config.toml
encoder_arch = "transformer"
model = "encoder-decoder audio transcriber"
dataset = "Morse code for random letters and digits, with fading, noise and interfering tones"
train_examples = 26041
gain_aug_db = 6
input = "waveform_16khz"
tokenizer = "char"
vocab_size = 41
encoder_norm = "rmsnorm"
encoder_norm_position = "pre"
encoder_activation = "swiglu"
encoder_mlp_ratio = 2
encoder_head_dim = 64
encoder_fused_qkv = true
encoder_bias = "none"
encoder_qk_norm = false
encoder_layer_scale_init = 0.1
encoder_parallel_block = false
encoder_dropout = 0.1
encoder_inner_norm = false
encoder_moe = "soft"
encoder_num_experts = 4
encoder_moe_every = 2
encoder_expert_mlp_ratio = 0.25
encoder_slots_per_expert = 2
encoder_shared_expert = false
encoder_wave_strides = [5, 2, 2, 2, 2, 2]
encoder_subsampling = 4
encoder_layers = 6
encoder_width = 160
encoder_positions = "rope"
fusion = "cross_attention"
decoder_width = 128
decoder_layers = 12
decoder_norm = "layernorm"
decoder_norm_position = "pre"
decoder_activation = "squared_relu"
decoder_mlp_ratio = 6
decoder_head_dim = 64
decoder_fused_qkv = false
decoder_bias = "none"
decoder_qk_norm = false
decoder_parallel_block = false
decoder_inner_norm = false
decoder_kv_group_size = 2
decoder_positions = "learned"
decoder_cross_attention_every = 1
decoder_tie_embeddings = true
residual_init = "scaled_by_depth"
optimizer = "normuon"
muon_scale = "match_rms_adamw"
learning_rate = 0.0015
momentum = 0.9
nesterov = true
orthogonalizer = "newton_schulz_5"
adamw_lr_other_params = 0.00088
max_grad_norm = 1.0
gradient_centralization = true
max_steps = 6300
batch_size = 256
epochs = 61.9
lr_schedule = "cosine"
final_lr_fraction = 0.05
warmup_steps = 180
weight_decay = 0.4
adamw_weight_decay_other_params = 0
Rows from block 9 of the text decoder of a small encoder-decoder audio transcriber, named by matrix and row number. Rows with one number belong to one neuron. Each number is 128 + 24 x the weight over its row's rms, rounded and kept within 0 to 255. All counts start at 0. Numbers have three digits each.
After each neuron's rows are labels from the 100 texts, of 14848, where the neuron reaches its highest value: "fires on" is the input token at the peak. Only what is clearly more common there than usual is listed. The data: Morse code for random letters and digits, with fading, noise and interfering tones.
# fc1: MLP up (decoder.blocks.9.mlp.fc1.weight, 768x128), inputs 64-127
# fc2: MLP down (decoder.blocks.9.mlp.fc2.weight, 128x768, transposed), outputs 64-127

fc1.631:111116134125120071138107138141122135106091136117125134120106118117127187074074146128157138112147141090087158139125117129118117102108111160170159156181121138074135129165106152121109139100084142
fc2.631:138149126135148178101176139128132126139152133132101121132142134101146080110138097154102139076128141163166126135129163120108106084133132090128152131099137124143124139156145139092162121083135173
fires on: "4"; "3"; "r"; "h"

fc1.698:125174102155140117106107114129139167134149122151162140103114105132150169161102142146124112106138092119147108113130162123096081127139106149067124095142159127145109107118081179127095120130163153
fc2.698:105080137139119139132141152108159113122144120128075155109153116123115107118142150136112127123146089103128123124150098121114149123120111134146087139122091180103131149153156150124121129144108133
fires on: "r"; "b"; "n"

fc1.2:095125143156179084112113099136158132140121112108104141185146153155116116152108151108106119095114151144154129136121098117117100150139147145126095136121135120141125121140119123136099178131150089
fc2.2:142108164131112104158146161133095118090142131159116121133150137123123175127114116132122150170139100092104102112100094145155159146066156087119179105125115183168153120131158127119109167100058151
fires on: "8"; "q"; "1"; "o"

fc1.276:144125164137151119152169121159142131110157113151171157150107102108132139149128119103178126146115119106145141138146122140136092118101073153108138121100110106154120119146098129132087129124102095
fc2.276:114126102127111161128133131119152118126120109145142155148158148144115148144120144141097169136159123153099160167108076116118155102134153118159124154079125108129118116133148117096133147150193121
fires on: "o"

fc1.447:090118147134168143106113130118142116154095094165123101141149157130119125122146118123116150129133132151126135138133118113146141168127127069145102149109136141148133129131111112104141119093109159
fc2.447:121201078133113128140130134078129132131144133088127102125150138146180171132107157124129095097100161124083157117107120128142125114100118176113116138123139121099172072148204126126094143116137109
fires on: "q"; "z"; "o"

fc1.31:089202130135096144092161119161157152146110137158160114091109133127145160116141099122143070104105141128114156109125140115138104132134095146098137128121134135102140133126141162144154122130131089
fc2.31:100102116173138139153119142147142146184123136096082172154097125112117112116151160131125129121108095142158143127121126124104171085137172104108105113108107160140107131131125154124125096104157115
fires on: "7"; "q"; "i"; "2"

fc1.450:138095104103129186180143113120167123140113125123154148134091116153123097127117127109140137119138093093136131168140119151129105149151107117142077155140111101099154154123085141129131119159114104
fc2.450:083101137138127099146117091147140128113166091131098119105126118156148142122126122144098138139109157183158168136103171115139135108109140100127141115139131141157112127162140094130138141082147138
fires on: "2"

fc1.423:128083123149140143110139117121189101078101132137108102121114076107138149114115092110120110086124125136153122090152131140134115143103103174119140148128132131175159122131139110106129104151094105
fc2.423:131118124104125113132160149153125164139159127108154121120149139121083113135123128121120121216109152142127112054079091133140109087135137087149148099133150130144103143115118130112149127123162154
fires on: "0"; "7"; "q"; "l"

fc1.293:118142145159157131093137100145134122153155143142107114160114121143165119145122090105149124121096160134123107135111147078084070155134149096123128164125128144160140100140192135152089145095113115
fc2.293:120116099156138118130115083113135147144119106096183133103126121105148185126120105122140113122148107144096112124174097125166101145068108159147139110125144126118151139126115163116148093136132142
fires on: "r"; "m"; "v"

fc1.148:134111141162134126123096150124141141139159153135110108137127156089142148123093139127145129137129144201139132130129151153149111103090082139083133109144093158076105144111141102135146102141148130
fc2.148:148138131099118120154127187139142160119076118128138150105114116123129084113125130124136143126168151101152101165118142101135133132124153127177095192095122079114135159144115120165132104116103170
fires on: "x"

fc1.541:127140157142121157153126184094107122087143115137153118172134125088144096175132114146154161129150120143165107132118172142094121104099133154148086140102133101186128155116137125142153114120185173
fc2.541:101119163118174139135134123114151115159125085131118115121149150147145096104167114096148157079094152134137121163133117100110166142142095084112141111165108125084130177146124127088114144120083123
fires on: "0"; "2"; "9"

fc1.442:122125173129125125127104150107146100127097075056127128158093077141147102136122171123104121127122122103115124125157137119127096122125176125161144137138171155145149072112133128140102151141165143
fc2.442:120118122134165098131121108154125146110125149181128104132133132129113140114159141129130140132125116199081130100111093143112098119091133146119160132139128111114118151149167119156113134130112127
fires on: "c"; "q"; "o"

fc1.527:135127135114142119090155178129126141118124110105161127142143174104137135143120139150147153142149127164092126114108087095108111132093164150150141112152136154122143087097110115113092147113143096
fc2.527:115139152166137120154121110138155129137136168149124128128138096122121150152071157111128144160128076174121147134117085127173095120149093073114140113150116131105111109121165131115108101122108152
fires on: " "

fc1.186:151114151120130157111092168126153143180107135141126129132107131142109138107140114116177141097106122141155127178182141083147165090092134092110105113115159167138136146116097082183151148154117104
fc2.186:159148105119117076145092141121110092125138155148120120078135102131118175129131098158116138152141130098099136094100109175095127183118105108157118084142111115176126129134140161121138078173116163
fires on: "x"

fc1.511:100120132142160119152127170153139082107194113141147157121124142108156175112119175142164149084126084160140094094131101107117127135070147130122131128127130122130101132105136124144129133149130167
fc2.511:103085124101118162127148130126109143101143135125143142144124119164158133128150129101138133131131111077093081146124137129097143104134186148104143179151119103153079125103085127108132087125124152
fires on: "z"; "k"; "o"

fc1.370:140137140122117125149159131082117147093122149138097092107099115148097124089132115127116139096146144098135090122139146050143145117120120147135076121137163166105141097152146149141113143102130157
fc2.370:146098125103135114102110094120150174138122093135166113127169144089145165169110148127138116126084161147122124133156102163077137141119150129136108143145148082104154115099070149130104103130115153
fires on: "8"; "3"

fc1.153:123121138113101084126115095126160093107106120117128119113161135193172143118165083138105121131104123183152120143081128163124108165101123082094132101122106127120136122136097169092127157109123105
fc2.153:161096109126112105144124165127102145103121105137118106124094130102150104114106116150123111126132105118112130130184125127147082124088140116166167154116172127112157164137127113139175063097112126
fires on: "f"; "a"; "b"

fc1.369:124169119089140125153148132088146154124122104135149151101137127141166122140118133153109188120080155142093127129112091115158149093104162136083190141118126118118107165115156148096132125151110137
fc2.369:157118141139108136142125135120130144089131126109120115147124140096125139105133157109108148139133152068152114116132164131120114113162068109160118133178137149163139117147139136163110116115161127
fires on: "c"; "p"

fc1.542:079137094119110123122136132126142159178175132126129101087165135137161139122108121144139126138111118103132154154112129134141148138126114175146140119094107142150174152091143142143115086085117112
fc2.542:098114166113088119111156123085111116159091113136163115151124128148107103197158131115105147121168117174165141106144107144116083151153167095119144078164130097116097119135129135125164136134133122
fires on: "4"

fc1.454:108099159101139121135125110144147135114074139096145130128149131132129156130120142147194158135118125154123139089143126132109116090124104076167135122161126124059089094120147139161124086131151121
fc2.454:131155144146108124128113127120120147131107150127148140147067129099172155168158081092121113143162141161130106155131104120130101090109119154109149115125120098185114106142130123108098136151142140
fires on: "4"

fc1.585:135093138134100122122147151092176154112100148110123109123102117137123082086137146113146135151154132203128107149109118128173121134150131103136142138171139145150133140132172154151131166108135114
fc2.585:118117103179138134127143145184139143103119113135151125128117127118144116152127110152102123147129117091131134146131148112151171093108135143101118135138121103064142138105102101122113106108155162
fires on: "1"; "2"; "0"

fc1.682:156081109129143088112150118153135125113118150130123116090155149118131136108095089122109150159127128141130145117098193161163159177152115131126138150116106139098114129126120104126134087138167108
fc2.682:122109138111114151139160132113135137133145116127127121131123147106142086126119143110132117157138144068181135103141095131144149091106141106141119126166117078123112157162112111162107138169111146
fires on: "d"

fc1.580:116143127144156103115142176130092135094148171102179119080150105095127104170110129167113141133134146148116152127145143149098133073150127081155093128114087147145153124134133128121139128118121129
fc2.580:155145155151126119106150100134100108121171129143093065150131135100163131116148095116174107179108122146128106129136151085122106142197107124110137095153155078119156104121105154170129104168114139
fires on: "<end>"

fc1.17:138107187115109096133133166139158143077084187132126107106141090097141120071136128112117113143164117151118158127138121088132129127090131129155137128142109146110107128162140121180152081121131123
fc2.17:130098100128178086156156070137102134153138109107111117195119141143093154120118137132097095141115152146136093105126109109108116100091107156089111160143120106113107138112110141097190140148141171
fires on: "o"

fc1.634:147117116130147131113110097110107107135131120180080146124122153145165128145134154119067131120159080135171155113154149099096130127151136127121135095118099156091122157120098167098116113088115119
fc2.634:157130079142133124125151142120159142143149099082152106115145188101110120141137118110160122115172139084130114121131122133120069135079113154130095140124150150140149123123139138159118150129119130
fires on: "a"; "j"; "h"; "k"

fc1.169:151173121078128122115102138161122147169135085106121122130141128106159149159125113119113158123107074150160114116087109102160101113123088112165126135131167156127138096153146140132141147133124120
fc2.169:107096161130130113125123152146155155129143120150107099134115118174104114148120151146137131157128166135110162161200111126161139093129176157100131112130108132139101102134148122167125124092105090
fires on: "7"; "z"

fc1.269:125123098136121094139175102092141147104160133091095108141132128130112169134095146170100137153147094133088125161138105126155142110081149141092098120166122127152124148176134113142167134099153108
fc2.269:105109142088151115123113108116121117131117125138168130111138114177096134169148136113161122132091139160122110087136111133090105146148122165139084106095121155104147161154131159111108132107115101
fires on: " "

fc1.399:148090110105151174107120151163121136185085146083116111103127123128079156122144141129144133145088148107163125098152088126133120096106157120095139150145141090115137155164124066140147178112120130
fc2.399:087163073139084118122151080127115151101128119111134146105155150170121111115113118139153140114160128175137160161101153077107121161162069135115122119101089098134153097132130170130143086158105140
fires on: "t"; "e"; "n"

fc1.588:171089187093113106180121076088128165165119134160123169132100140114115169096165093094138129158112141145131158100118133128167112135107116135102136119130115111109103157125157145103157133109146129
fc2.588:121179126184121134102124128149122063107168132100155148148125107106147112106101113106129164082115120118132116159147093123121149139139108139133149125123157132140144109131115128155123088120124115
fires on: "2"; "y"; "o"

fc1.63:148111156143112078103158148125138120121153141116125123101120136110131151099132141142087176172159147120119144118118140150116095137156122130120135119146144104125154099102135157101131139138131166
fc2.63:155109130124108204175133104128108160130128115151127104153114100151122129131122120125150115106121113094149179102127121122125163106131135132148156146112148102152115128126083115165109138159154113
fires on: "4"

fc1.120:125151160136127114119154136071153096117122109161114137128103150163139156132159120127129193135146085148130146126181135114108124147137136125157139148107081116126111098103113120146120104153111146
fc2.120:139137116152112129145120144178121116161088113154132158160144155091094123139119140124119106143092098136127122106107108110127158120070164162137093155142143151138167117102153133116136133118107144
fires on: "k"; "z"; "4"; "c"

fc1.409:109168145113130158118110147087071110107121134144122135126138124122109131136132164138103115155112121148132114123132112146096139097113141149117156112129101137152101115097149127140142089125116111
fc2.409:103159117163078166095156094146161170120120093089119142127152120135128111134151121149098101118125165138100135129151133122128112140122133120122109124137138116170137104161086123133087130099154143
fires on: "0"; "1"; "j"; "8"

fc1.356:144144157124143144122170079112125099161135106102094148173135167135133146125121156127114132103170113150133127191145114101121115082154125123153164130134119124089165147115105098129135112141116121
fc2.356:117138162124118126173119149110096118101125110113079104096112085133097104154139140134192095126105126149136096133077108118143131135119133175148103112129148136147131122139162079169092157114145148
fires on: "y"

fc1.393:144128114118125102093135097119143169110140047183134143134094152140121115124127117129116133083103164160170107102123150138143156133128161110147138094138137145143145166090100131118171110110170114
fc2.393:122132142133148158132103119128183100123135127108147093120141130123119120101106157119115137152150162130087155136094151123128123117122132132107108170117114081120080134155121142135054124147073080
fires on: " "

fc1.94:070059129125125143127147152155105105080119168094149111148127123127177126151144110149071108090129130146125145109115089114110125144147152124137146095102124146148101113167176144131088151148128115
fc2.94:143137145180113119132108132104128115150126107154124170099141133112071092102143119118176076146125186088145111141116140120114115168099098133136083122062120137134127128155137108132150122109121146
fires on: "n"; "m"

fc1.325:113140134113164139123114142116147125149162121154127154115111137118151152154088135147104125120118161153113113098123095116172128127128097122102088158082150139139136125116099161140133146100083077
fc2.325:146132114111148141166159166158102131105133110119131153158158143084109122129125125116144131118134118160141131157099135146141098105159135112186136111136136099124157144088130143095140153133135141
fires on: "a"

fc1.255:095085140167129160121117148144103078111114126099112141133111121107103145095109097121177120123115115132139151154140111146187125130155132092121147147089098165156155168116151157111123125102161149
fc2.255:141108121137110094077125093111171151142124144139165102110120148144066103103135156148101159125130130112146096089116147113114127146143155172157124134127148122087075107132084111164171109130119108
fires on: "a"; "t"; "e"

fc1.556:196107114123123120165125158123141154167103132100130111102124110149141124138122112113149140110160125126176091115131103162110136121115119180133125176172148133108148157126120083147150133142118153
fc2.556:100128117118158129092152127097136120084131106123160158136121143143089155099139134143133105138125148182132136134104118124121122146106162120093120124113142102138110097130136116082098132141097138
fires on: "y"; "0"; "1"; "3"

fc1.350:130155127107127127149159071103143119134172128114128124153102131162105165104104138152117084085141129143075140197097110143135134100124122165104188154123111136120127132116094098179136137095105094
fc2.350:123127139150126138103130141167136097094113144151095093134127109157112125109154090146125098137118142142184129088116123155100122149138139069170107143159125166117099152125106113110146099149132176
fires on: "d"; "a"

fc1.322:133106137122139125153109109119113131073129093158120126148124108137142130109075120152091099130089134156137095165155135140142154162186122159107130104125112136129168133104101124074105106139174125
fc2.322:164099125122146092138155175103160115144120112134168095087148151110108099169127128098159151147087164102100148115112098161124097053131141104142132115129144142129106113127110142143163082129108157
fires on: "<end>"; "7"; "p"

fc1.347:116145140118116086125139107136124135127099104148089128138085172132119150136132117144159114111138136106144120156133147120124101076119128056114122121163133153124139151128124149173136133106181152
fc2.347:154102131168139158126122157111124126166092147135147143167117126179162124157168105074122139158102141127104134107160115129120144156109130162102136132124103110137128113099124150143140092123112103
fires on: "e"; "i"

fc1.204:138100122104116134160141124141160104098148116152130144144140140165102131135113138111137119079099107167124143134132125188142161131079093121087136168172147083100121137120142166169128122138123104
fc2.204:099160161106153122127127120133133163100117191086128120122086115125092118102113123155142122121112135119133098098136117103076107111139169129150143123143156168117105115129075102108150101096156156
fires on: "1"; "o"

fc1.676:096171145152120115139125151084151147115115117166121183114135143120171126147120126129078134111126155153169087101102127094132142109159120077141087083101123113122180106125126172108143142121149155
fc2.676:135127156147142186125139149129156158133146114144116110137105165123112093089148099134125109095155099105106097106094137128141130135132091126127139113151111111136110147126145111114130112114100132
fires on: "2"; "u"; "v"

fc1.598:131126159115110111109136169134140122160111112122079129130155104108122134127133082142135156176131119109114131126166108105120106092106096162165100148134115142126132149091147106173136107129116143
fc2.598:063121122089148105163111092113127121121160132173146124134133104141107124144135164144126118097151148203140102117095166122124166132130089098142137120156136138135125145126111110123144105137115129
fires on: "0"

fc1.616:123133133097157112161111129130141111150140090134115143162052143131137099128092130115121097116119135120129139149157132121115079099112171122098084103147140130180150104131154155127144095152125136
fc2.616:120136129140119112125113165108128140173091136147117123101156106105183175123181115132129126143076129141117113137124109122108139162144112118158146110090118127087131163135106100132132119093133125
fires on: "q"; "o"

fc1.751:099104109154129158157140090098104156134134065128105166119162104108132150132082105116108147164186126172127116144118121115108107143134099113120149117103111135140111107141103168156122121133128121
fc2.751:122123152106102117123156147141118115129151154165127121131137121128092083103152125126148132142118176094189076098141138161159093110155118119128115140131099155137157170151176121116160130127146101
fires on: "4"

fc1.620:151079154103146098143152104073149109138082092143131136137149120123141107082136109131147149114104181129164110135078157125113139124120159132090132148107103129153170100124144138122120125129136154
fc2.620:133102097163183127088126166132136146071151125127132129090080153127118123126120135150146139144144131157143178112142124101123133189120111146152163114141107094106111178116097128134137109116125134
fires on: "i"; "t"; "e"; "2"

fc1.51:152134131109121098148089123136145150154142104124151111142156134140157110131123113153144140100114140103128150103140137119093091143136097118144188148137142129133183140146105150113139099152130115
fc2.51:108109148150089128124148141116128112131149130145125152093119194133165159126133146143131154096143116103129134139168082121098153142131150161134083118155132125146112116081140128139153110101083109
fires on: "n"; "d"; "i"

fc1.491:107112153122132142140161118147130125092127109161135147160099082148134116103141105101107091126147138145115103135185143182137118171109145097129110122120196110139160086091131130138142119118108157
fc2.491:112126110116126145129102163133104085084146193133157122077119141145109122129126143102161113116080140163102125145145089086115131085116142118109128121113132105105077137126103094146184151146097104
fires on: "o"

fc1.256:154136115127135092084111151108160110094085156154110171147135117100097118137133141135181123108114155141140117096133135102120091158080107099130126141098119156098143137149103100086133132094176126
fc2.256:117137133143137164096104120125132168139140125129142066111146138151157156106098120153100156161141111135170104112110108170136123160145130116154149115130132102108132114113117158130134078140130138
fires on: "x"; "k"; "d"

fc1.367:143112111093161100140167130104132150130126129122099134140140111114137120124158087135156143161114179126139183115134101110118110086148128126106113128110121127097100139147099135145133138129119121
fc2.367:116139115157127133123131105117136113142135117142163112145125131116100118097082155143129117070113136159155097124111088136131133156099139193155121145129151097113143093119159120079094123153119186
fires on: "i"; "u"; "k"; "m"

fc1.401:158107167107111133127128103149133168117116112169141159123192143108168092106099133127131141099104105110120104119150135137133134135115125083137128158144123151141121126104124173166108117153114080
fc2.401:103139154155093142112124106122116111134113118110117131083118159078169171115179095151130131123103115149150096116175104125173117159148108130143153123146072141156114162152066162126124110107101103
fires on: "n"

fc1.5:127120142148126154111143161141112128122118134119145117142108171094130109175139163110157134094066097088147106138103124116137152116123159148125172136145102116135125140116148049088112135122152118
fc2.5:137132122117104107147162110133137140138131111122112153108142064168115183090108128123070115116140121129090093128140132127141142162108116139136092150134143145163142092162136160096153155123107117
fires on: " "

fc1.37:117120093122143158130100098100113150129135119119083127135106183116159116133120163094088109164157107151115084123141153148106115104176139142116153110110119130108152137113118076096100138112095154
fc2.37:129109140135076128143152127141142136112186135126096118088135166152106117132134063108115094134179135110099103131078138145166112136141131103155131124128143150136125115116137157140164150150131116
fires on: "d"; "s"; "n"; "i"

fc1.223:173093137133087121158138110136113113164142112106141127089132127122112164083145135088128087146137157144184134151100075126099122104087147164094144134134124143107175148185120118162158095127082164
fc2.223:121134108146161130115126144107168143105099150127136129114108143145161082117114113138165131069126147146104145135142143143155111162168111111114146134134081099116089133101135156092133140141171095
fires on: "9"; "6"; "1"

fc1.566:134171139181121126125108114126112118116113131132136148104091134108130106164122157139108102097110123140161127145105132173130165114088103147153091161094123159139089118136197182109130113106063148
fc2.566:097094113121131114124172114084135128134149118134109104092138116140128111128096133103156129160139110106116135111165105125137110152165163101099170120138167110124080109122126141120080138135174153
fires on: "t"; "e"

fc1.723:140089160117133098111151135147159151158116135093133129164142112121133145155126123107106114107112139156101132139114076123149144086154103169123071167146141152141114076154172128148124098124076106
fc2.723:138169131140160135142089157103139150123141183132098126089144130075131145113146136130190119101120118091099151136120110125101134145134148099145159083129134128159081174101119142087153145116173168
fires on: "e"

fc1.435:123125109131061135106111109108103153114127110103134159123138114115138124097132088137140118135118156187146125124121096109109120137146123144136120157161130091110127144158149131153104148148113186
fc2.435:103150175147186136124168096100145139113141138112136098147131125118135134115110122122140127120161149118154146099140147130138116095078121099101174117121086114116155121130159122070166110115138096
fires on: "9"; "3"; "0"; "8"

fc1.89:171098167111139126154157129113181116106110075084147129127114146122155136128171100105101144129113183103200121137101118091139169150108155153121109117104144119154163124125162152137111160113121135
fc2.89:127112103175203094089139108088135146096123156162169141100098138111108122117113125156111145145143133170089146116133082131114112148092165126142131117110097108095108101101111156142156095109118136
fires on: "0"; "9"

fc1.30:171113162081183157131131179098153153142140136133100158130130129079103110129139121085156128126160145123124137066114157144120109121110119101097142077164111098170114147077120128137126139117137147
fc2.30:089084066173126106131139123112088121137129107093139125151131122193108102094104119131116126148143146140127162110143120076121139166102115135125156145164119141120131135118172096120112126158106156
fires on: "n"

fc1.671:145086117106081115121158168094127084120112136141133128160087135136171173120150159118130146109104140124154096135119155097116102120117160123147107146152131085131162144113143129162081164115120169
fc2.671:137092125147132151140127129174127127111129147102163137130115104124117142094133111168154152194115115130157151098134100121137133143119103177128169140116100131138119105051117140095133121116182125
fires on: "7"; "h"; "5"; "9"

fc1.667:110147156098159112107080171118144111120145121142157126119135120135140092125127084077141143111172134115098143116119171139131114155114147109166146159125130140171177130122121141090142132124127113
fc2.667:115110123160152124133143155148121106104128111080133125117143134146117167146127159143153090183143161126164159153155161127129126135136123116152087134106118063136144141102119105146129181145109139
fires on: " "

fc1.121:163135186173122133127095145155164082105133117119155131131120134115136134149151168104088127189128110158166127112115072151144120120124112116109133137090152181132117101115152137079126163129144134
fc2.121:120108121139181131127106104128112161106133138132115149132103139131107160123083143117173127093097144136114152116138108106185127178134158153089169107143103134124184120164125136158130075129109149
fires on: "t"; "a"

fc1.706:166152124117137108065158133086141157128147116110154096111080104139107127091130094114121111144148132116138133116184142083126130147176128132165110120139117156094099141122131129107113129125168114
fc2.706:138105126151135143129110133141131131110097120110105097132162139104136133115112156162117145125129147132124127099110184143132105136066130143059107104111081121116144162135154112151140107121112115
fires on: "x"

fc1.118:108161138111149133087123145134163104121133148120136131102142131098105151148116126127182140136084138122143137120104141135123067123136154134092121118116136097069131090127134117113134105136198164
fc2.118:143163121094120129136153151163152160133104118129116127114091095101092090145174122118103083142182086125094145145153106145115139116109136073097108162125117147139126099162130147111159163114131149
fires on: "9"; "0"

fc1.430:132169118130161124145178140143093117130114125139102117138147102116115158099106109140111120145138142121120122153131138124155120134134095130126159121123106138105161130160105153076125116095109120
fc2.430:170112141106141116130124128111131111132165140121129086139100092120150087100152123143136124123160126161148198156116127140097113121108145123117138146134156121059081126153136153159102143144118158
fires on: "e"

fc1.243:112086118150087113085111106118112084105118118145127159131118097171120105116160161130114139109116124118182116129096111069097158141128167138105157128092154145148143138165138117184135150157095144
fc2.243:110138106124151122092124166092145148135139136122120098098157107109107115167140115115189154159142161155107137105132136143122130149131144123129095099080088096127127129086152175110159152126175113
fires on: "o"; "q"; "j"; "5"

fc1.596:114142157095154150118171149146099078134091084114117131098135069084093116121145095133093122129103146148169120155150099110143143151127146134088149139143118129170147164114105130139124137052148121
fc2.596:095093168108110113104119117112131119112140177105146126177115132147139177120128103120172098117142113117132075119119178129086147084093135132140109081123126099138101142155069168154147123171120128
fires on: "d"; "9"

fc1.670:149161151141103196097106104087091074132134141122176118141122076095106128137129127108145186105116141156102154129123153091113122109147122148100092092125129099130152130107160096148131155131120126
fc2.670:133140122087103107128115170121142100161178151099089115133130118146116101117162110136125141126148133132141109126140146151083122138128073113137171122128175121093159167149106133163122096128136132
fires on: "z"

fc1.221:121106129142134156123165157095119121131103104133175145157093165106118111110125165173115130100098118115148121104104113128151118112167085117135093111093156116146107078117111169109123148110140133
fc2.221:126096110116175148171096128161118085164144175128121126104143161113150098113115112114159143136130135115131140112080144146122120130132125126114127171130162108163143134088126105117136160139138141
fires on: "4"; "2"

fc1.459:129123157133100133091120139139140104136161159144154167148127126118127148135139148108158143094120072129120112176159134156138155108095145143140122128126109135160142134168128129109152156048094170
fc2.459:123152127115166080163131152119121139108087096132144164104140099143129177141117131147117106168093112110138164098092087145114113109126162140123142130092118094081117116124122122096099100176178113
fires on: "x"; "o"; "k"; "c"

fc1.727:108106143106127114155116126114107134142120137157112120158118147103130159103146195147154119118120112156094143096104064160121125150162130169143105128145126125120086140140134141103107124120113140
fc2.727:089108120096160167150180110126112118155124164118167131121110106136082098097113128107119107123146125106138158101153111099095170128137185137117119097130108126143124132133109156157136124160146102
fires on: "u"

fc1.330:087184144093143117156116115138095121115176181154124148132149104123144106130121126114159083142138127147101141124173106163123136135076146130128201148149100104138108122116141132148144108105107136
fc2.330:109135144158125128046138129168120146105145163125098120152134132138127097124166111088105130126128137090149100130127134118086118097159120088156115146117180130104138130183149122104171111148110159
fires on: "c"; "b"; "h"; "y"